config.toml
color_jitter = 0.1
encoder_head_dim = 64
encoder_drop_path = 0.15
encoder_moe_every = 1
encoder_expert_mlp_ratio = 1
decoder_width = 128
decoder_norm_position = "res_post"
residual_init = "zero_last"
orthogonalizer = "newton_schulz_5"
max_steps = 5700
Rows from block 3 of the text decoder of a small encoder-decoder image transcriber, named by matrix and row number. Rows with one number belong to one neuron. Each number is 128 + 24 x the weight over its row's rms, rounded and kept within 0 to 255. All counts start at 0. Numbers have three digits each. After the name is the row's rms in percent of the matrix's.
After each neuron's rows are labels from the 100 texts, of 14976, where the neuron reaches its highest value: "tokens" is the input token at the peak. Only what is clearly more common there than usual is listed. The data: analogue clock faces. In brackets: how many of the 100.
# fc1: MLP up (decoder.blocks.3.mlp.fc1.weight, 256x128), inputs 64-127
# fc2: MLP down (decoder.blocks.3.mlp.fc2.weight, 128x256, transposed), outputs 64-127

fc1.179 028:115124117114107142121146125143106154119132084168118083143155125121151174144135142129177108150118118161086107100095132105124154142136128128103154155142172126132174153121091125135155115105132138
fc2.179 047:111126125166102128096165079103107152112111157089163138136095147096169133129124112149092152165132122103162080146099092178119140122132151091121134127162121170100119111163141159143149109147112127
tokens: "3" (100)

fc1.58 085:164157123158156124117150108134128097144111122157105193160138153080165109116145122125113139082101144119141112146130109162133128163194177110176141090151147136104129128108130131105116097115103086
fc2.58 091:098120151099139126121105151147134152100181113121139097107103114150087136142116140102107129140140151102122149120160124078126142117110069117137135160116119140163108124109113148103122131096174137
tokens: "3" (67)

fc1.26 064:084121176137173109146143157128120186142110135147090162123083137142166123137153165153118117110128096131108128117108100118150127133140147154141142122150093107106098122099148141096164138101078128
fc2.26 064:121156108124132138102133089163099077122131145119168121107149133096105132133108118110103126110095163122111141154142142129099133091132091133116122117118206132162121154153138127135132152138132146
tokens: "1" (100)

fc1.210 070:140100150149133106103152144097104168163129138114089147118122137134120136093119148119146159076124126108177165152138093131158145089171102149148147101171101092127119109121143106127172182119143138
fc2.210 078:126148121132108163150110163174156151095144124133146144148148121140133098155119129130127170157140122145093146131142144109101094157132150116090092143109188133142121134162114140124118071137149121
tokens: "1" (95)

fc1.55 052:138128146151132166107090117156103146128091123087125103142111141109142170129092132140106092120127165135091126122138128175139128182145113127170147166185144123095119089122127154163140102133099160
fc2.55 065:120138121098120154143180134133088151158161126149159102152135136139088091138149153104144171147141113139147132125154161096091178128152150120141090089174157086163100174114145105094148131154104118
tokens: "1" (44); "3" (37)

fc1.96 030:124147139121163155109151176193121088091099141142154084111145116131180119104102140113148140108157134100151107125105113115113134147149127135131134122161094119135104099152148081113138121143124104
fc2.96 044:112129149083109141123148148082113110153132123105092153161106161130139182136149160132101103123083115169138153088168156148111146127110114145113120155108169098174134157161120089148136110140119154
tokens: "9" (46); "8" (35); "7" (16)

fc1.133 023:142111109112172096158128122169164154131150125115096149122142120103111155173094170117149165127125166124091138141165098098146157166164119139105165118158117128092157135127106123148113150161095157
fc2.133 044:121158118128094132168095120107096116110162138094102130174096088143108121111115130104110109118103091136083128151120143142103156104096153112118096132149133104138154117127122141161125088135088156
tokens: "<end>" (100)

fc1.12 026:129170108121141166194109126161109163136133125086126130137088148075131165101121129091129131130110098115123181113123097146080121102101128094159177183105135130143139159182123115134143130131134135
fc2.12 043:097146140112117149134104107141166096095100118099124137145109140137149122140165117131121114130103116160149123157154092112105162138109080092112130137088116093148160167135137082144135161134142086
tokens: "6" (56); "5" (37)

fc1.159 059:067156132150139129129158139123066154144112133136128171133155156115086167081117135179114138096150124109106170154137129095156175135153147126115126120151144107144120122123099099136120139117135128
fc2.159 071:191150113103133184134135146159156107130142109147154134087090124092145085156111123091163132115079112154142132124144117155162097101120133128107142106083130143125142123128143125136109089122132123
tokens: "1" (100)

fc1.149 182:117148152129141122126154129058127146141141129165113154159114152103133177084145139085168123130174142138157122124138114123136131094137115183083088137173141157122138101110133086121141127113103163
fc2.149 139:171139100118119147107128137190160138114171082123099114111160148084160062125123088135125142116092131093114108097128153102113107139148182112142169171120102108152128163143144128127095162132113109
tokens: "0" (40); "9" (29); "8" (16); "7" (8)

fc1.52 177:094149133113126105149127144155116150106165137116143123064119120117145168118153121076150150150168118088145129119154090139114145095157144112106144134170133115117169108144141114112147096084148120
fc2.52 150:162130166140131116125105165147115126107120173124130114149171137143101088120098157178120126139102135139120115118121149155131144142117141083112104165113118163120141165141124116143094173147125150
tokens: "4" (91)

fc1.83 030:150126122092115099124107147112145119166141108141171170113129153079127103112094113138136151078118115113128141115115126135139095110141160148114104118177167094132152105111102131103109138134132145
fc2.83 046:084139154151099154130143163130136144133105109099127100106124128148112111137123115101091088104127110125135067141168174156131161076109124106118139090105133113096129171127132108120125137099161104
tokens: "1" (100)

fc1.220 139:132117093085201117137115094112141088125106122114173104081117119120105096127155138137146131118159136114119172103146148185128149164164151098138162116120103134100113139129136153136120105147141115
fc2.220 107:107149148107133127127161161119090149143173129134098160159140143125100162145094129114122116129124084098133106152127149086123099126089143161120152133136138129149096121159140091086170134118142159
tokens: "1" (33); "3" (26); "5" (22)

fc1.59 179:130142145135136093124145111130113130169140119096105138131084115080112151146175115057175155133141104114127086136110116159159158160179143091121113151125121123122119140111148117101167111136131148
fc2.59 143:128137095069142129102111137146115130113124150186130117114169144142125174147156145138160115141166077131132101108155161101108083108096123126103118133101153124131113132150129142123147143126120145
tokens: "4" (99)

fc1.6 086:116151133146104117106110103159101137146131127088121130134155139109166106169127127109093138108163121173169157078162095134136121128117122140157172105097130128128131117086139131141156084130127087
fc2.6 062:146117107111179093150175145140138105128150138122143152115099146158079123146132133140152133125132138055095098115118155130121170135131171133106130132125132123125147144138129123103116153101083143
tokens: ":" (100)

fc1.56 023:170152081107130139127131193180107100172086154104147152118145091119123150140134128109151129150126126128130101139101159196106110151104132093115101125121116118162167131136137124126127156127173099
fc2.56 043:091099168158136114095110130111153124095115144099132103112129153101111147149150159149128095138172111158102159125143151141164091131106134148133151110166101105165112147168089100105127114127142125
tokens: ":" (100)

fc1.39 232:161078131141107138108136154157169106112158125155125107135154126112132107138120142139137135152148129113143158133139140139096133105137089169107139129152149120091126113088135088157097132139131108
fc2.39 233:122138156108107137135144110132140106109097108152119094156146165088141106141079123138097132127112117137137157144101144106135125078131132167120129136114186149209116138128133079150073144130127144
tokens: "0" (100)

fc1.229 039:149102107107155134125094139089121090127139162119150104107149149127096129091150135142144154123134145143141146153114185150132069124146159106143152151117141133110127163130121131105115118093131170
fc2.229 051:136110155169097173121196104119095122148131140112105117113137097138187124158114105141151111155166081152153140159129116121139129101106125164121113136102099167182151063109098144130130150126138105
tokens: ":" (100)

fc1.203 092:139165129113119104156070111124097105112135140153135096102154143162106134134131116099177144143108148128111124072126147060146120083074163102122126142145128096125132132139106116131128131092099169
fc2.203 098:109090146168134157102137127155165106102139144182115143118154110102148133142111120161116143124126079108141104190144166164107131160144104135109097117130113166111104120111158100147135153150147118
tokens: "9" (67); "8" (29)

fc1.121 049:116134151116088109133167138137138088085110101165123115095119136129120081072154111139129167137111140113080148159101140129127171091143103136120156113116114175166131143130110110123129131135165115
fc2.121 057:140135121109124143095113098129184155134122144114148161152156117099137166159141108131084141140114088152175166115138111137121099108111116146121101111150159103133167115165124161148159138123086109
tokens: "9" (100)

fc1.204 022:130101171162100160101151099146110128115108124114094129101158140150127084130127125134149157095146165155115150145155159090114112147108127176131168127148116106148086147113145126150117099165099100
fc2.204 044:142123095148136131113152122099108103112164105133110160129114136130134097132085133115124139113114145122111162099162155161168167093100110103169142095106130114116116102173119165117141122148111131
tokens: ":" (100)

fc1.40 067:138151136121140143169134082097119126168083150151119111141159089201139123116117111137111136147102125148114109116099130141124134137129147119140138112115100137146149120163087148118129173169106150
fc2.40 070:169091112135129130125114148148073159090115089139121139082133140105124136131122109144140131136164154100166161124129125095144108105126147160118120166143167110099119128089130102126124092132165125
tokens: "0" (27); "4" (13); "8" (10); "6" (10)

fc1.137 029:125109142118092110166142139118135174067130160121146149130143092169101145129139104072159127105163131129096091111087145137156121112131082115121196166104099117159114107097133139104132102103099123
fc2.137 049:133103146091139137137119090156144130132102074124093108120091121139114151116113116110133115097168118144175107167144129141107124155119112104114116084152133161127157090105155121147098102136149136
tokens: "3" (99)

fc1.143 035:098124135133130110109160148124097100107118151138096142080142097145086098140170136096169115126104089076147164096117144124137145121145147116135103129142142140096133177095112122124097163132110100
fc2.143 044:099130091148153127091104094104093134136134069125149096161114147117149112129127114133134141136108163136125107119135171143114137108131096083109145139157124120159133140166095184108103102141091151
tokens: "1" (65); "2" (35)

fc1.168 021:140090104157125114152155087120151095137152137153161121091133145130146123159132099115159154129103153146095123173102118152109141102118093112128134127128093141101149129161103141087172136139132127
fc2.168 040:147120145138082105104119167120153137113155119129097094169083163096131168094121121132150114129151099093136117127088095085117110136124132116092093158100126138134132172138096141143100146136165133
tokens: "5" (63); "4" (30)

fc1.1 035:141107125140144117100117119105105172133104143109107162116122116109123154136135109119152138176109131127119104177114101134173108126104102141142133135142120057117102138133105107157138143113124145
fc2.1 046:098153146135108148088119133108101147095156115143166146129092098157170103130156168145155142108090134129128079116090153141115140092150120135135162152148117163100135104109174133137132142129117152
tokens: "3" (100)

fc1.67 106:101137130150141108136138139196162128124160116116121119134173146095123117138109133120119127085151154055145105137113148111139122114126130128149127118155127188104132142103135070163144142107121122
fc2.67 110:132154136140136121134108111135132114120094139158145120096130123165087087155142112145126117185129144138102158116132155156110106092125119132141119127077144139107129171143150119143158096144139152
tokens: "8" (55); "9" (26)

fc1.184 065:129132155129173103122161131145133143129111085115068145119092134112122088099101116089168156130071109114142119133135110127119114118164117124100138147119153115155105122085135140104115129143163159
fc2.184 068:073150115118130104092153104124119117123140160092159091083146129123132161116121161096141143157137122139126132121126121145125111166124113121114124088122156097108138145107095139148119142160103118
tokens: "3" (67); "2" (33)

fc1.208 220:140170131109123113125141097156146092140129126088122088144140119152104151113102113094147150179104122108112107119079158100142092116132154122122104153115138052152107150137120144139128128096170146
fc2.208 201:141157125123115113117139105122156120166154129173166112148188170151129149152116099103102129107130145173128107104119116132133159141123107086128118116110133150161087116125128094141145123149130159
tokens: "0" (82); "5" (16)

fc1.99 149:103118164107111135179136127134141155131129141139142105169135112131097051109114123123133134125119143101139120153107118119163162095146139141102144155162195104119144102160113101135123098117104106
fc2.99 164:122134147108138136134145133116128126091066174110132091120123163117161159164154135103111156151099134140133163152126147127113127113135120140104158100123145108155091124117149113122132144136148148
tokens: "0" (98)

fc1.108 022:116114102161128119110155089090126092156099161127102154109114112111100121154157112077105148096151134119119110148111172147145106160134098111140176100104136100081108125112111106089166119103105122
fc2.108 044:156123110146099115097101155103103166121104097150132113094129140110102105157101154126089112098106158096102128168109153119118114112164113112152162139106166110134155111163162094123139118092155158
tokens: "1" (100)

fc1.254 098:151139096153135140130129115116101113140160124114137134095109120100132156119118160124133150097135160166133133088103101106091100149094134141136116140111129075150159119138132137174132134124141112
fc2.254 106:140121108143106135123142179134120131120129136045144110127121102129149127144129142146105128140090153138116147141151135135113111086071139147111118136069137160106196160118144153116115124120160086
tokens: ":" (100)

fc1.147 044:108119128137118123115126139109148136160073130143113134136142124120152123105133116096103138131142173159137151142121130095123107072131157125111148154107139142145190164138098120114138120158073112
fc2.147 061:161120142128183147115093138155138072116138146137131122156121117164182143138130132150082132140093124140151131137118154144119106115121123150090135099109140138123105079152096117085075124102137145
tokens: "6" (37); "9" (28); "7" (14); "8" (10)

fc1.38 116:120133151127123126157163112160129127102100114108114130084150092135142076099154099149126171157094128131092092152165138113085158106142118134131133118121086174122142129121158135148101133131153110
fc2.38 096:120151124108179123107124139093130169135112145116133155173109127089100134135103133116124105098158125143176163137113106145122107169127096132117137106143178111159166153143100111093123111117106188
tokens: "6" (63); "7" (28)

fc1.132 041:138104169100107178101147118162125103165151101174171135132113144080153140133153087095128171100106114156117140136137109095133105115090104155103122108071141117104111120137126125134100153136143158
fc2.132 056:104173130111127137092143137135173151093085130088114141127171178107099145154135133177145088171110105126128112124149125130161119106176139103149086094147090106109117125112099137151127120126095146
tokens: "0" (98)

fc1.8 028:154116106137097132140155126138090099107133098085115126143126143140113140140115095137169097181097129169085126102113088189117138129208134135135122092099129132098118103101062151155089138105112118
fc2.8 044:094128126091149133170125123107136119148110086168164111148180120141153134104156151117131159113127159100142161149123136096127136101100144076150128110161153150124127104159129084112113142144115167
tokens: ":" (99)

fc1.80 111:102114154143096103145118113166137120126102178150112112084088147089137194113152117111113103137140081115165131137114108119130125105095109138197177136161119149158144126128145106126144103154135157
fc2.80 101:132142138148146111065145103116080096167127135129147143112107106162149112129153146095138122131101098137141145130166130171134094147104148140098093154112149138149146150131135159160111113161118119
tokens: "6" (38); "5" (28); "7" (19)

fc1.5 174:121154091105134117137149089132133110156126105100118098092113099104139078113127115161116139104096121129147110147147189141121136151192138125115168083133111165075151107143122127134139140134140117
fc2.5 158:103112160141141124115109162097087128114142142142159152144158158115131185177165135057120136158150164145134135083110106109103132152100161100130119164128113110126103102121162133119141105144118135
tokens: "7" (69); "9" (19)

fc1.213 192:116131146126087136135153144183126094145112140117114120111166117130101136175130142101094132095119104101149133139140132140122135133180108096127169079125150097113147077131109150139130106143143089
fc2.213 153:116153138110146133135099175085114107142138146088113126155115146156104095124134144152153131165107152116142105130114134109105153096118173140101130128109124145121151142142136119087129103148136163
tokens: "3" (48); "2" (43)

fc1.45 040:137133105135137100135105130089096144107145096093143106133130137133135139083124109174147130136133088153137123156095121132110104135147128117153158124085088118127134192148135071103106105130089161
fc2.45 052:173128124100120111153124161126146095149110094150107154146099105140102093152152116153094115118131121156069131108167096141125125106112138126147123167150123137082139084161155129139126099128186105
tokens: ":" (57)

fc1.236 128:107146160108132114129178127104130165130127082101097138100125142111152097124103149075151138138122110135134095160162093115133161145158121194142132113160095144154147072120132114107092142168101093
fc2.236 124:148149096150147121089096116108085137161126153126105108135156133124115147168139136120135103177114141154116150118128150151117092119079148076149125141123156138110126099143110122138144140114122155
tokens: "<end>" (100)

fc1.79 053:110126079103138089142132148139131109163135153133085142120126155088133121143151115086151168102105124105154208119128129181173113136175111111122147098111097165148112111120139123131126161113129109
fc2.79 049:140176177163124161142136126159103146116112164101132098143119141139127134094115151119158132144092146093110074172083157105099113145092148155181134136117131117081144161139153149106149111136147142
tokens: "0" (33); "5" (32)

fc1.71 021:154150166115167122157099130164094166142140157081107141126124098145139099122089159138167171133127113170129128133131128132098115106110158114163083155144102139088089102138097168146102118106122150
fc2.71 039:120114134138161122099147133155133134116099128141126148089110089153110146144094167115162083131139118168160142087129086117128104125124100117088132098103098147136166088140122157154172128087133140
tokens: "1" (100)

fc1.135 033:122136137118094123146105138158144091120103103115128136102148131123154131138137106115103103143171131123163096135144118147137133121128105084130087156144135128107086102130127118147099170133129127
fc2.135 047:108133087145123102140154163122131151176118133162145115165118100143131159154107126108165167126110112122138138115127148073105151137118122124105123117162106164127092148121161136171137104121120133
tokens: "9" (14)

fc1.105 095:147145176102153135126120081148159125095131147172122103144145117124080159133089151169128128140114136101148177150089138126125125149119128116151128127169122155134093155159112127183121158090099130
fc2.105 081:159114076129127124131138164137129145144159127136151144165105166158143104119150133086096153142148117126109103117121144145148116119156183128090091170119117103130137100121135126086147119126126145
tokens: "9" (33); "0" (28); "7" (21); "8" (17)

fc1.131 021:136132143142095146171113102113128107120152166092107101105157155108090160114090104160135103143163101163123144157120135141161123094091144169123102157127129091157116137132124090155095104106129140
fc2.131 043:141125119128118141106164119133111114098138093108130160104104101112107131132137165096127136114160160141163105089157143095122106164100110099114163167092163128137121118139096135138166152132165090
tokens: "0" (86)

fc1.166 026:072123079118116102122127097130146127100107145117156120145103096162128133121109091124141159133158131067137135153167164105136136167107124137158104113147142105123110153136157134106149088094122121
fc2.166 039:158119116087151146127167157106142103142113138134125156112134128099160182106135116137116133115140150133111080110130124150121077143121160111145165143104115177154121124159108128169090152141123096
tokens: "1" (100)

fc1.75 023:108088146095148118104105092150157136143110125124140138120134140105124080145163135139096116152125126127133150138100171128139146131135095127108124129137156085097147114130092091118173070155147124
fc2.75 040:083092119118097128143117168111101126085111146106093146119153167109089158129119154156117142107140117144093141172110120155121159142138148168145117143106172166153129117110151155099147127125086132
tokens: "7" (75); "9" (25)

fc1.244 136:121126126139131140145103114124096135137090187148159134117089132137081133144138128128116132117089116114113157130150105139159086117145144139119117125148162105118090106174123093139165142138123157
fc2.244 131:072119114115134129109108146138133120154156157132089119112120128168122144141141119154097128130111104150152132126129167127111097165180161147109108096105155094126144143147176111137143120127173124
tokens: "2" (88); "3" (12)

fc1.173 224:127177150121115132150151141120111099151116125132136131140133093161128129112112123135114130146108082154081091177151154156100112136119150124113111170076134114095139126101150127118132139132109109
fc2.173 162:103111131106100097122098161148104160109109128123122113124133127149154124116119141129136120140155203103137120115100137151151154140109113148122148094166113120188098135145105109117123147088143158
tokens: ":" (67); "3" (32)

fc1.239 079:135160133119104161103128147160130141095115150126114136132108121143119139110105084120084137106086115108100089130153105181115109160112133136101071147113138148089168122140118129124125113133101098
fc2.239 083:106092134130105102135151143098101130138165123156137128129163064136111112122127149124149102142168153124137151142155167115190171131165164113130163127092119088138098144125129092127143168097117128
tokens: ":" (100)

fc1.192 201:147108097112104130141133148123146139108139127116104123111083087117143098134137123117131120109115154139133144141128139199126180149162130139089155113146102132085162078127128165110091142145113110
fc2.192 192:122120132122109143089129111146091141186150174117099102141107127153130118100117131105125149152117121098148134140129131103106097095093133116169122120158097152165102139154111142134129160159170124
tokens: ":" (100)

fc1.126 079:143133089122102118167147095107134084072144094148113140087161107146123108119145127152119104180123154178105094147178143147086151149135133123120148142093143116128149150125145119138131120094176149
fc2.126 092:136173118139151132092147123146116149165105137096160125129124104117147128132110127118104144097105107108133161157108080141176147115126079151127137106159132160143113088115084126144128125136074134
tokens: "6" (62); "5" (31)

fc1.101 065:129149147099075127136189173145128111094138136085123144118174152122127139127167127126122130141113079140151136124140116114110130109144151149116136099127098163093191107155157159127105123149158111
fc2.101 068:106107092102165117124069100093100154151146122145135139139086122175171109137168161120087096157165137113113125170163138122151128099110104114109123136130115101192110117108121108123099106125145112
tokens: "6" (79); "5" (21)

fc1.175 232:141090170112168134140168134113131153105124133095105132133092115141111092125143113145127155147097124128118142184151085124098114134192103168113130089135163107106147114118140129118079114139179120
fc2.175 284:066088137085127108132125120135138121125151129111147084109116108134142197117137134129126159167149116156113115109125107104128122116161142161114126137129161114166177098136129127113093139109155131
tokens: "2" (100)

fc1.198 041:126124117124079177130152126152109144095101093124152150185128102118150157095116078110133138152144135138140111152114197136127159128087108095119134131150173101138098111115113070114137129093126163
fc2.198 054:112141091130161132084146165110152080099114132137119105119136105133156079161145153126126145106139107108144110121133149132104099111114114173087081181113101152156119126136127119148111126164107131
tokens: "0" (97)

fc1.222 098:100181125169190122151114150117130140140075106152134170078128139132118134114136120126156131121135113121134137098171133123141191110105143150100075147163125121144122110102148138123146102136095116
fc2.222 080:139132158097143149124142127102091143110130145087109093110119132103109118105127122101114145134129152110081107149098147140124069125114138097161137143101148143120124138136120097117139134122144105
tokens: "3" (95)

fc1.30 092:130122141085101143131154138137127086092119131108144139108156079140135111093164126158135159152112129132091135142141149122098150124147079155103105116129079161143142158165137123142098103124166113
fc2.30 069:065104153158173112094151123130116139144130181175114135170144148147169191152130130111118126119132081134148155176116078137134105119162140148148141146116174126141155161098124085115139137141133130
tokens: "6" (44); "5" (33); "0" (20)

fc1.50 151:169157123095129089120145139135121172122122083060147115164130126102147123141102145083139075108146125121139147117162111167128122160183107094149127121104112100149139128096121138125140079111130097
fc2.50 134:097103106124130089121123088133142139162129119186133143125109181092124160139154110126116124147155124185112122118121192112120156112103190118133168140100109132126139108127119162129147137168143155
tokens: "3" (95)

fc1.68 021:122126095172131141176129152147150089109112115136156109116123132090120097096123160090152167142094133131164096163151113162128131141136131111109116144092127123144165110151159123109123131142138128
fc2.68 042:100167159104151147102107087100158110146136152096118124123158156102143163116141172110104128159135155151141120158128099156110087113118159101150122156141159105141096092147104097134101124145103157
tokens: ":" (100)

fc1.19 152:118130103169200076105111139117130143179154146092123172112100132138116108119135132107115089115178138144129125099150073175150139144148118100145091121133131101160100125122149124112161129157072120
fc2.19 136:130136151068116163105105113150129123070147081099108122138137151108106128174136117138100185118134148111124139143106171109141109123134127151145155111109154158127129154112105111153141137113137109
tokens: "3" (63); "1" (26)

fc1.170 029:067110152167137068111116132122098112094153122127141109107139162118137123144128103126122170125147099107172133114145142113160144083104123120136130158156186183143152119147092114164132136167147132
fc2.170 049:169128093130080175114154080134128132159150135151128144097107137148088123141101090120170127133128170146136157152101139105134125151094124137109085162085095101105131095102109089162101089089130121
tokens: "9" (17)